config.yaml
arch: "repvgg"
model: "self-supervised image encoder"
dataset: "pictures of board games with random positions, seen at a slant"
train_examples: 97500
image_size: 48
crop_scale_min: 0.2
horizontal_flip: true
color_jitter: 0.6
method: "vicreg"
norm: "batchnorm"
hidden_act: "gelu"
depths: [4, 4, 4, 4]
kernel_size: 3
stem: "single"
widths: [48, 96, 192, 384]
projector_hidden: 512
projector_out: 1024
projector_hidden_layers: 2
init: "trunc_normal_002"
optimizer: "soap"
beta2: 0.95
learning_rate: 0.0035
beta1: 0.95
shampoo_beta: 0.95
eps: 1e-08
precondition_frequency: 25
max_precond_dim: 1024
merge_dims: true
one_sided: false
adamw_lr_other_params: 0.00081
max_grad_norm: 1.0
magnitude_pruning: 0.3
max_steps: 7200
batch_size: 256
epochs: 18.9
lr_schedule: "cosine"
final_lr_fraction: 0.05
warmup_steps: 210
weight_decay: 0.06
adamw_weight_decay_other_params: 0.05
Rows from block 11 of a small self-supervised image encoder, named by matrix and row number. Rows with one number belong to one channel. Each number is 128 + 32 x the weight over its row's rms, rounded and kept within 0 to 255. All counts start at 0. Numbers have three digits each.
After each channel's rows are labels from the 100 images, of 14848, where the channel reaches its highest value: "lies over" is the class under the peak; "patch colour" is the nearest of a few named colours to the mean colour under the peak. Only what is clearly more common there than usual is listed. The data: pictures of board games with random positions, seen at a slant.
# c3: 3x3 conv (model.blocks.11.c3.weight, 192x192x3x3, each kernel summed), inputs 0-191
# c1: pointwise conv (model.blocks.11.c1.weight, 192x192x1x1), inputs 0-191

c3.151:102107124105104137168131173152057134115151136115133134098117152146167110171102118113080121132129101164131075127071096114102156068167149098120158095123147106069119117141150070095100109092126126092155085100179000109111153140131146192094126099108160093115125099152109180105129131093186142118170200137101125045122115169113050137147150089144167185094125152204119127162145123157130151157093088141132126120161109137112120098134113094132206146126110091105168149093125146079122147154102151090109132153094118171153164129068130138108090112126099155129099133120125142159044107136075102120
c1.151:139128128128159159128159186115083108161154181113168117104158128119128085153105122072102113101119087128121104140113121110128124119128182123119128147128131152100128180128164092124094115033111128086178135080169013121116128102086164165127116128151128128098135100144107158103139128097193147092128145164108128078158133128128048172181177096128145113128129145137068150128114122128115128188121081109126143128174089128084132079145128054128211124103115128160110128000104128097100152157124104102130145169101128149128184077078128121036128135128128161091109128128124128136128105118062128151
lies over: table
patch colour: brown

c3.84:160147140123114139146108135119187204093093089150170152139124132150130162058127136118099096189152098100121106088143125147128187138128125137109098087153077154094102094103194133217130157171122082104117146118059108238098093122100116127120111156127127111189034140125150109147111082134155136122104104093099138137118127166138102153118109146105249124091104152146137154126138107153130136124119115158146151150142165136142127151144163101140141083155157147146093199183103138107155061150099120104175038095075103149124138166089121100172121127129119101126132073145093151130089144126070114139
c1.84:128115136128128158128167160124117242128070120158128159137128164132122182131175128147128081221111128149128103144160128148128161128153128128128087128128098137090089128094118128220128128163109107128148156136062128113085128128085128128128095155128123128154000214140128135168120044143132149128175076115128128076121135161128128128128128128128182128128124112128139117128128128128141141128113128128164145160139141175128128142122133128125109103128128115142094211128128128128109128141080112083128105128063128114102156162109079128178105128128102110128128114128128128128108112102128141128
lies over: board
patch colour: blue

c3.76:211096129158119042119095132149161186150207100129103137106149099092123121154120099136074147132046041135124152058120120149118130129087127103157094102141068128127120088107116146118170121047124103158148161153147111090104086136148070172126107136141152097146099131088129109111153126191149174119159129112119079140102147204147105084148107092072162103136142126106147160177164116068113137142183114113115117101110146134062160098117123130156123093103115119140104119103119169073098100103159110101168141163117149088125045073113111119137122129157108123126223087149111152080149114114117160085
c1.76:182101135128114104115104146143164141111198166090139128128128075113141150137147109109059118116103102131128166060128099128128150128115129128128086128128100128140150128106128128078188105097075128171128131142107128100069098128103124000093135125124157131153087114109128099108157128155128181114126075147130137173118128140128087128128128093101152128145138176109118155182153118065128128158186068141141131052075103166097114139119185111138112128104069130166146075160128190106095115109131145137121110123132098128128031094128096101128116097128082144128170059128160199092154155122128141046
lies over: table
patch colour: black

c3.175:071107046122216185146121172149118138113146098199116125129127109119182132153099117162086128131068134133126122122083117125163116104174195187158104133182179164101141129168171138107098158145158115071123123097123137113142145159054155073141157183139121184133148159131081175197178135118130096121100106113116157096137159126102117076114106102131113094181133099132151108128109115202170147118125117125118128169097240176154101101115190093108086070154145141136137114141094145150166069120161179137136138128161155150083153122120123094137098104176127190143152121139175101142127134152149117153
c1.175:128105083121166176190074128168128094109149127202096128160106128116164135133116128165128090164083116099116113115062151128128128086182128161136083160128128141100138153149114125118089160155128128091099099128096115112128154153077143085100128134128082139091151149091094135176128127120128081083128099106086154154146128051128149115121105128128085085159115184128128138128112083125155128146128100146101128170128156128123128107128197085121115087128128128128136115141083185128176128128170135128128140113130106183068128095123125137141087000158119182104183090131135105112109136160128128155
lies over: board
patch colour: blue

c3.64:038111145135105168049141135102160125131152162162144143120154080164114130091148149104173124121108077093120102095110105088121087111108091125125078098184144065126113094098157110101111087135138085049144055090178127093101106104090052132073145116126145124186131163142072117141154104102082115121158096127108164142119109128139175095084161154123128105103135121122113117151098081136135163153099165051098150162097123140204139115100114051164145147126090080067106128086153189093129153152097126125127091134117107121122114101104146053168100119127096085095178099162099130148129122056096116106
c1.64:128128128128109142128139128097185128114154180124128132128103128182105097128211136087146090135128083077126085127095091094173143141080128121153128128137156198145131089128137128100118120166128101000159128091177153128108084110150093161126092155109146099128128128146132201106130138127083128128166123128096164098085093150128172155098128148128128113169158097159105162138128115215086178128128186128098101128143178174209116087135070199128113128128114111158102128084110156128103128128159136141182139128117164128128172091128145116174149103151092129141147128128154114195143130128123157133
lies over: table
patch colour: black

c3.90:149107061115161105125088178117161118118127153204118166161159099184155204125110068132128117123071181161099111123131194117127085094138155182110127158140174114161178098131123117147099097105126089134086090141094125214133166126112124094104117132141104151169177162209127118154096144116084154107123104107160080141166156142154141088117140097112114128123053121159077113145177134111199064146106108157130124135139101196132080127040084126100157139111127151107128125087136167109137110149149187096088100106073108150093104128113106124124179041137091113097138113162148130135101120115181116106
c1.90:137112069128158089102128161117181162074062169181086203168128114153149187164115088143153085128103163137115128128128197111128100075193126192127111138094161097129128098094176090128145052089112128189128102171141128155128105128107128128128121119128169185163128171142144105133000113153119145110140096115128131129146135128128128107128128093114169142099086133128128121128124128120128084132083128164128086167138083191151128128128128108129152128153186128089132128078145147089144150168126181095128112128084181137117128128128128139117136128128095081050135128178138128086121128127183128128
lies over: board
patch colour: grey

c3.2:081167097113066107090163081111105122093130169221113145082134161130158196108150168101172134125104146109146109186127084086104107059160132120130123163143144131162126151140086125095097133114144100104139128125117129121157117152131136101091154118137115093144137165103094096118123129180101112139138108139146151040141156094176074169163200103099117096108157110096148111156083133075118135126127152143118122160094095197126157147115123110146065132134188159171115077076098150165172122109151136095180146151081157103110242118105107096122121122151196180137132141138121180122171190066114082136
c1.2:122165000150120134101128130085080196085128140212128147077144195129130128137166128091157127128124148098128123181098125101108056116128159128128128157109128157177147128124144128086071112111162082133161128073140126079143128172139128128128172121128101105175115154091128098128092103128108128128158128177102174053143118158112118128128162135128107128128167183128145128128117128081152127083128141128128128128128091149128125128128086087128129147128230128121109134105152128132128159128128128086161169147138155120075206123068142121128089128128151178158108131131187155128128185094127097135
lies over: board
patch colour: grey

c3.133:219173187190124165138137092129153111168166111112166091159091120110131103167101146148144072136121171118119121098164137110174200092124146112128156096123153154123117173147109086113126099106081112124083113083161088140119105094133172136114113096135098147133079130143109125133112173110123140141135070186135177125140141199175049100152155057156143143098097150145167172201151159051165091105163130127135099066058115113129133146135085098157091123141113142163187086151095150124062119137122114036120157153129148147092146121125143087105097165123046155130115105147133148144132169095128119135
c1.133:198128128163116161128128122128171130164161093128141143128111103128123179128128100117094123097158152128128153145150121121182157128128145128111128115128169137128128187128071128110120128050100118128128128143154102115128128081100128186109110143128128134166128123127109113162077128093162141157128106182130155137159106171140059128128164116128177170123094165128164186180143164066139124128129126135128102031000113113111145165128118096210128128128118128185173103172078123146128128128108121091105128153128124128126104128125170095125080163096057126135128128093094152128153128122065155128
lies over: table
patch colour: black

c3.119:129143179149105122111155114130137155097144110124108182119134125128109121152085154133116159106151102078107125052096175123160104076052090157110151146180140117126126099117113148117113119119169104141143085218111162082134154094135107177166129102079121125146065160074144140057217119105119111076167051158175116115152150184138045157113139064136129123143131128126137051128142069128132083162099034113147059112131070151128125164115133039144123118055117162114142093160159102129148126116095191135161118110137143094138104121133143118106108134129094117096132088117126141100136117145110093128
c1.119:157180152152118134116126173128121119076128110143160139134100072135128128164116136128058105102130088053139128082140156133140156152084074143128135098153169128178103128128108111128128132131128128161099087133114128128121172135128159182112128098074137098128078128103128172071190160084128136101146091144136112115128080210128029134128128128119101128128101194128128000128157096079127128146159079106128128095146110128128159128088151112185161133106128135176128152197141128134128167095100130106127117108146151128148101100092143128128128102142089128116156055143126235107136111109104126128
lies over: table
patch colour: black; brown